python train.py --arch="conformer" --model="sound classifier" --dataset="single English command words and digits, spoken by a formant synthesiser in many voices" --train_examples=78125 --noise_aug=0.01 --n_mels=40 --hop_length=160 --input="log_mel" --spec_augment=true --win_length=400 --targets=["voice"] --num_classes=4 --norm="layernorm" --activation="gelu" --mlp_ratio=3 --head_dim=32 --fused_qkv=false --qk_norm=true --inner_norm=false --moe="top_k" --num_experts=8 --moe_every=2 --expert_mlp_ratio=2 --experts_per_token=2 --shared_expert=false --subsampling=2 --layers=12 --width=256 --positions="learned" --kernel_size=31 --mixing="mixup" --loss="cross_entropy" --residual_init="none" --optimizer="adamw" --lr=0.002 --beta1=0.8 --beta2=0.95 --eps=1e-10 --grad_clip=1.0 --ema_decay=0.995 --steps=8000 --batch_size=256 --epochs=26.2 --lr_schedule="wsd" --decay_fraction=0.4 --final_lr_fraction=0.01 --warmup_steps=400 --weight_decay=0.3
Rows from block 9 of a small sound classifier, named by matrix and row number. Rows with one number within an expert belong to one neuron, the router's apart. Each number is 128 + 24 x the weight over its row's rms, rounded and kept within 0 to 255. All counts start at 0. Numbers have three digits each.
Before each expert's rows are labels from the 100 clips, of 14848, where the router gives the expert most weight on average: "strongest on" is what is common among them. Only what is clearly more common there than usual is listed. The data: single English command words and digits, spoken by a formant synthesiser in many voices.
# router: router (model.blocks.9.mlp.router.weight, 8x256), inputs 128-255
# up: expert up (model.blocks.9.mlp.up, 8x512x256), inputs 128-255
# down: expert down (model.blocks.9.mlp.down, 8x256x512, transposed), outputs 128-255

# expert 6
strongest on: voice: child-like voice
router.6:094146107138091161132164125110119145109128147148110123164179149098118136092105120146112121148110115115154118090120118163155160130160110086142112094180122134145172121123102138144106146102051123137145108126126077129140116142168110161096137102070115122164123121133134109109135134115134102104162111154147170146095134141119131136101079142150146137130109106135112120115075119111106139119091
up.0:161103140137157122117134084103084162112093142146098113116096104111121136116166114102152119108146121203114058162124100134098113167100139098093142127135142147134121145133142126125116119103126111069146116141114136135102142114126138089121156144132132141112124121121114160157130091144139144122133149075071112109174129108127173117123140138106117043122140124119121115126134132145133128134153
down.0:136135115118076104115134084144117122066093087139110164130124128129149158128130147073116124129114151112107146121151143157135150103144106090147119114116093098101131138132122116114102124163124149129137120091118130083135099150155104127133091088132116099132099121089115165169154111156085145119106105095083139151120154129099110155149116110125095139078106156095109141148131099109080084094172
up.1:105140124112141128126133102087132109132118166121098111121086096116143126164137130180146132130129151115088110115101104137151139120121122062126142154103135123121102129161125132158119090084136091107152121151120138129133116116149140142160086115141126102133141125124137122145135110146119134139134138110117110115236118100130129117108113118124113102137118182156132102133148147131149126114158
down.1:151137130177097113093163098154130145088124111121129129117113097094107163098130152083122154150155143170152087129157140132143125193103082155139125095141135109103118122109138112126113123118143127145103090106128132073100101124137139127128139098132102108142099148115154165134088097132118127108099108117124130138119098141115144115144060116149098082090129145126092165123099106143071102120163
up.2:130119122188164106143144110119129127141123123167114110100123132114102138089145145116139146098174154164135093169111121099127101179098141188137134131131146152131117110117136160114141158130150118117101103135136143114096160144140139114118121121151121083115110091096126112135094113131121095191091132077118141112131114143098127074131107124120096107161139131141142127128119143167160161085128
down.2:109163169087119134117107140120133132169132154123121147108139124170160132125179140133149153132116137112127131118116108131142117130132154106119125149130098134144174100123165116105114083158151197140183110155157158142120140125132153126142126157158128106117138136177127143157174165151107155122156126172105098135110144117127150137115194152132135139092126125114122115174167176143135114134143
up.3:087164095153149133138163117083142111127153142141133112187147141073126145140106140096102181131127127107176140161122103111117170124161137139137142109127107127161148122113143156133116171120061144128118187091140068130163135146117104114141138122069136103106154125085120128135133119128100122141141137130140147101070137142113123125143097118080105139152091109123133136104109142094137141123118
down.3:130168135097137151148123132140125147152125141135140144182130172171163133190124148140163118138119082125119153135144134131078182068180149088148132125119114154142167170136144119122143111116083154159137145135156069146169148155114086137135121149079138148129140112152136107146148169161129113137149135157135187143155158126144159118154180137118129156119135145137153135099143133145131124141106
up.4:142110146096094130138082155138114126121118130119149132073119115181140103113149126154162074104138128116091160105114140142153081122098119110112137154123139117118102140126105112130131087149203114147137072151102184151094102118144154131136106156192130144141118122158092126125129160141166144113129113140115116145175150111143126137109169121182137134125135128135123147151157120155124126158145
down.4:132099127160129104117147112138127118100130124112116106077137094090096136068115118122089152146153173130144092120126119140172066203090106177104122143136160106126095076111113132139114136140179101124114107145104190105093116102137179125118146100179134116142128143109133141117102080114141138116124130110133074120098085123110104118090068127147120091146124118137114119156109136121136131115130

# expert 3
strongest on: voice: child-like voice; rumble; pink noise
router.3:111097106124126188109137122113119160134127123092128091146117114128151139143164119141133121126127121123200140099120168131134118120111109068135146111208136144135177124105118116144115128088078144132112160131128105130113134080201112147080130119076133114144113124118111134132162127136122109129107095147149163140107128144126142146140106129148127126125133169134126130072105127151128120112122
up.0:128153100124125156091132125113124115137173117122143128169110116104153138154128140100122129142148144142170114101120118122101163146189134139126151106143150119167163142145103116146072079124091155140119161122146074116129126107126085124122154092073116137137115132136120163124129074106155146113150102150115163117107127106164104118174128084074123124117119125160144109074101157136133109145102
down.0:138136116132151157147142148140121131140115157156162112112133136137136139126139130160145136152192168131145125150121168151144100137109155125125146134143152173132165099126133119150151115158166140144140114164136161177113155152130141166133150162168121155154161133149133132205140152155165160144110140123148100131075176123120152141119146182121130133124154163130182167143135130140145164137148
up.1:126152097125113136160151135112139099113181166139107113176110129139114125159106122136101134134105129121172142130096095145145172119189119137135112102178106131169164120160134125112137076116076128121131170131108072143126136159135086134127122142061111128124116151147147120103133168131123115139126116132131143137114136125128120139171117137122104137109105123107108147070104094123108141108112
down.1:132113118129138153158142114147109134126121156169142101108109127120139157110130146142142151152176180147146081126122200122159097147095138140119135142153169147117137084124124110146171129154170128135144104173116172159096164147137149137130161134188104158158133133140105125172134145147153153112122148093133090120067139108115133139114124169116132093123144117124156179146131121132127143132155
up.2:113151082126129133173124113103122115087176153138106114166095136126121136167109134115103144123121153119167157137093090140148170113181123129116112108175117139193171110156142127113123081095086119112126166128088075143128110136137086117126129095070103107124128145131137112114142142138125117158127130114147142132115107114130140147166124112101092130112109142125120128083100077127119132100110
down.2:141104104129127156158132119144114111106111160160145105098120120103132155105138155157143138168170175157145106118127173131160104142091140135119136130163153145126136089124122100133171141162165113146136110171144169156099163155145149138125163150180112168165124131157102131181127153151151164115116146098143084129067146131111129133120125180113123119122145104121150176147119116123144145124168
up.3:128123130079106141141106124120127104122077148129121122074175131117116101077156134125146095095139109121077148160143114191157117061078125086095126161103120119126127128125108143102158196148174123149131092105126170127124102144133150123132077134168178096113139125153130118125139150125141106132113139102152105141130123146132142132098130118150138134113113131082099093169152132087135121119144
down.3:095119122142092092096098093136113130086123095122096140148128108101124086144085131110112150112101107135119112103109113111104151140127100162103089125090104096106103152118109093089094113107106113103149130092109102106153102136125120134091137112104129108096111132093092124112104107112113104081132095122107152103175112104085096122123120120160102105147080139122121114119112104116108093109113
up.4:129141083146111126180142145121139115095177159143117116165115138130117120148105127126102142134091125119172128140087121127145156128189133138141114097175108143168170118144133146112136088106093135129096163151096080129120137156135088123127129149071111119114110157153136115096142170133121125143134104126129137132116135131152137141167107151123099141103108144124116150075100079135106142097110
down.4:138116129117156161165148121145128128134139158165153099106114124138132169114148146152154130156172166162137108147126185133148100130103148129141146136159169150131146091134142126150179127147165130139150109166140167165112181153140144143136155147179107163161136121150121121164138164144157147120123150111153097125074143118132141134123136164112142113127150123129163173141126128136143153149154

# expert 1
strongest on: voice: high voice; reverberation
router.1:141135124112110089143122106149130138113093112141091173109089138123107127128109132106104102145109113112073104121134123143142133099058165149145112201073128120106099141128121131123117082167191122136128121125116184124116108144118167134142094079182160139123137134155152119101091124108132122106162089154141096129196124122121131148093169151110142123120146066133124123167179108119097147120106
up.0:090138087104106138150117113119151161106151209141112100118129140148123129154119087155090106160139131120124130107135124111113119152139123094174113128149136123192135088142140143115134133094138152116128105141142107146135101108163125115110149131130139120141132152179143130119135142124154113162164091104126145157115108150103125148127133146133057162128091172114105141123149102100102142124106
down.0:123115156131114134155132156079141117128127117129108139121131167102154136132064150092123164096128103158136062121140168109118131195182116080134141117113172115152101145132098077122149150131138124152125157134109134125129106152141124096097170148139135132130099137109092101179147089134088153094139102116149119105130110112119103120121136117062148068139151154135107118149131096143124112138139
up.1:072122130096125147122139105147121134137127167166114154144132142168108132156090109164077109161114125124123098111157112111122151108139117084183124131119149121165107103132109122127131124102117166120194129150086119102148094172149122146108141091115133122147133161148166098127104153128094084122154111135149155129141099115108141153126135158130134163129071200110130155115141090121090135115107
down.1:109128187121144103106123160087107130111123125128117129114119168079142113147089098109126153105157148133136082116138166119119126182185124075098133121106139126135124120156108103133148182125177134150115108174119164162129102117158108131109121130158121124144104137095102126155137106132120175129120122111146104143132074099093116121154115091030145083102113136126136109156095098114147132114128
up.2:100158138066110155133132125104139068121161138144112155153115131170119129171107127186122086164115114102128158094121102142142156087125104071136104114084119131143138137131115141135108119106095126123169164111111124121158104152123124136125097111093109126143127139145138121121102145122120120113122096148124134142130176116143131123135188129122114167134107219137118094101146105118116121130119
down.2:119123130178097100115117109094105180098114107135112129106121153074137128117118125089089141123124160155140066123149146130126089151158100122103112147107132112126109094143110121135107156115160113138067102132094173116129118093121135132124163090165132103121113122100116144122128107130126175118149110113115092127156079118092106105114096099059112058105117082132108146165106103134099093108105
up.3:114157120065128161125129107120146069122156158135120164147120129181121143172115133189107086156137116100127167106134096139135158090125106064132113112090110127150133136128111120137105109111095131130164161134115121136161098151128115129135089098092106123154121141145140114123103150128128117117116109142128137136120173126140124120140185141133121175142104205109122110100128103118110128139120
down.3:122130137179108108109121118093108189102107111132108130114120153072143126115120124085096147118130158162141061117149147132125094159161105128104118147101137111132105104146112118144113162116160120132082103136100170127129124094118128130124166093164136109129120123099123153126127114121124171114148110106127099122157066121107109111126091106057118055104124092140114143169111097135103101104109
up.4:086158134081114138141124142084139095120165142159110141150124126134110109154116097177125082162129124092138183101143070122141130103134090076160133123141085126161132127135109144107132131115105139133149152098145150137162111114128143137115087129109128156136113124147136122083106128090126142141120082149132136153130149123117128137120162113115135185132101218138121107117151101104111165113114
down.4:135102135176115122126123122099124157104113108131117113108103171083130151127105141102113135102105141163138067117128180112117096165167083124114127137141161107122103095146099101140122150106146095138060099168079160112121128090123113109124179105150119114130117136112109135131119117130094162128159127127109103096152079116095098122127100112055120066138120090133124146156100130136104093131108

# expert 5
strongest on: voice: child-like voice; rumble
router.5:107128115136103168129140112124122154113146120131105119158206123107123134125120127144114130141112121112198126092127136153154165124135115122149122089207134140138182122139113122141101186122050132137121128137119043126149127128176095154102139097055113126143123123136136125113134131111123108106150092164153164143102128142122145140122092146138144137117133151137123117097075119141105134107099
up.0:146133123104159161087159163152145157136066123094154134149181139132142136165162117117109135125123151134112129144127126111145150120159149125131132178096109101157145120116096134121122096135145150136113117115117108103187115094141168104089138124155194147139081147098137128141166136134148130123137159146148129098178153117138130146091138104085091136137147189123124110173170095127108081176115
down.0:141149133144136099064159120126145097135118141118143125100113175118071164139129102143131109146141162123125111141081175141152108170142117106134136111141114105125139099136118133151119122121135081146124113155132150137103152137097130137132113136138092136154148148120108170084091114088117144135103152124109112094167102148140118171105111159086127109122143079173154159133066127133139119112116
up.1:151139117102156153094156159158143159127070118088158130146182141127136127157157118115101131118127157135114128143124126120151146115160151123130133181102112092166143115115107138116116094138148133136116114120128110112185117089142167103101135126154196149131091152101143128136168135132154127131142164142146127097178154116127130147083140097082088136137142185118117108170165097127117077175108
down.1:140149135149133099063158120125147099133117139121147127102110174118071165141130104143129106147142162122125111141081175140153111173141118106135135110141114107125137100138121135156122123118137084146124114154131150137102152139096129139135116135139093135156150146121109167084091115088120143135104154124107110094167100148143122167108108158087130110123145077173155159135068128133139117113119
up.2:154151112087165145129156167163146151111065119098160130133180153124131133135147130108107128108112149140129121151111130120149139120170171119125137186113109089166149130114101142116108101148158138136126111132128116115182123097143175098112132132155196149125097155096138135134162138131147125139149150138132130091174153132127138156080142094063103133140146161110107113173153091132129086177105
down.2:148154138160140101071162129123158111140105142118153126099117169126079167140123111150134109152148162124126113146091162150151107177140121119143141108146123114131143092140132150164122133123139088150127110148135159140104155141092127147140131138146106148160156143131118166084099118097132144141110159128115102105169113153149127157112104160091135115125153081180161165139073132139146122115125
up.3:149139098130136070159118120131179103096148157142147147133120125113098130143110110120126074135130130169139103127086128130170143168154104145124129133122126139135126132115109143090186111131122131156154122182155116170116114137113126087192102139121126107108099149124105141083074155159136135184117181078129133079150099095112111134125106116106113089164121130101115118124129125157159181094098
down.3:111139136125096123121152123152087135164141079142131115155143111096133112138126143135154125124106144090108110160147085063118137114111149134152165126135115115117116140169076144156160095098114172120100127113121121095144086167117093098119119135109132110122140149088095083152143105147137104128116096166133132127157136138162123133134097074143173117142154105159087104108119102111114152136102
up.4:150150111093167140120165167161145151122063121099158129138174150123130129144148124108109135111116159144126119150114128121152142122167168119129143184111112085173149125117102140113111096147156135136126109123126115119179119095146174100111129137157197146128091156094140134129163137136153125140148156138139130093174156132128133153082144095064103130139147167111110114171154096129131086172104
down.4:147154140156142101070162127123157107140110145119154125101117169127077170141124109150134110151149157128127114146089168150149108177143121113139142108145119113132145095140130145163124128123139090152126111153140155141105159139092127145139128140143103145162156145131118164086097121095130141142107159129115105102168111153149130156112108161090136114126153080178160165135069132135146124119124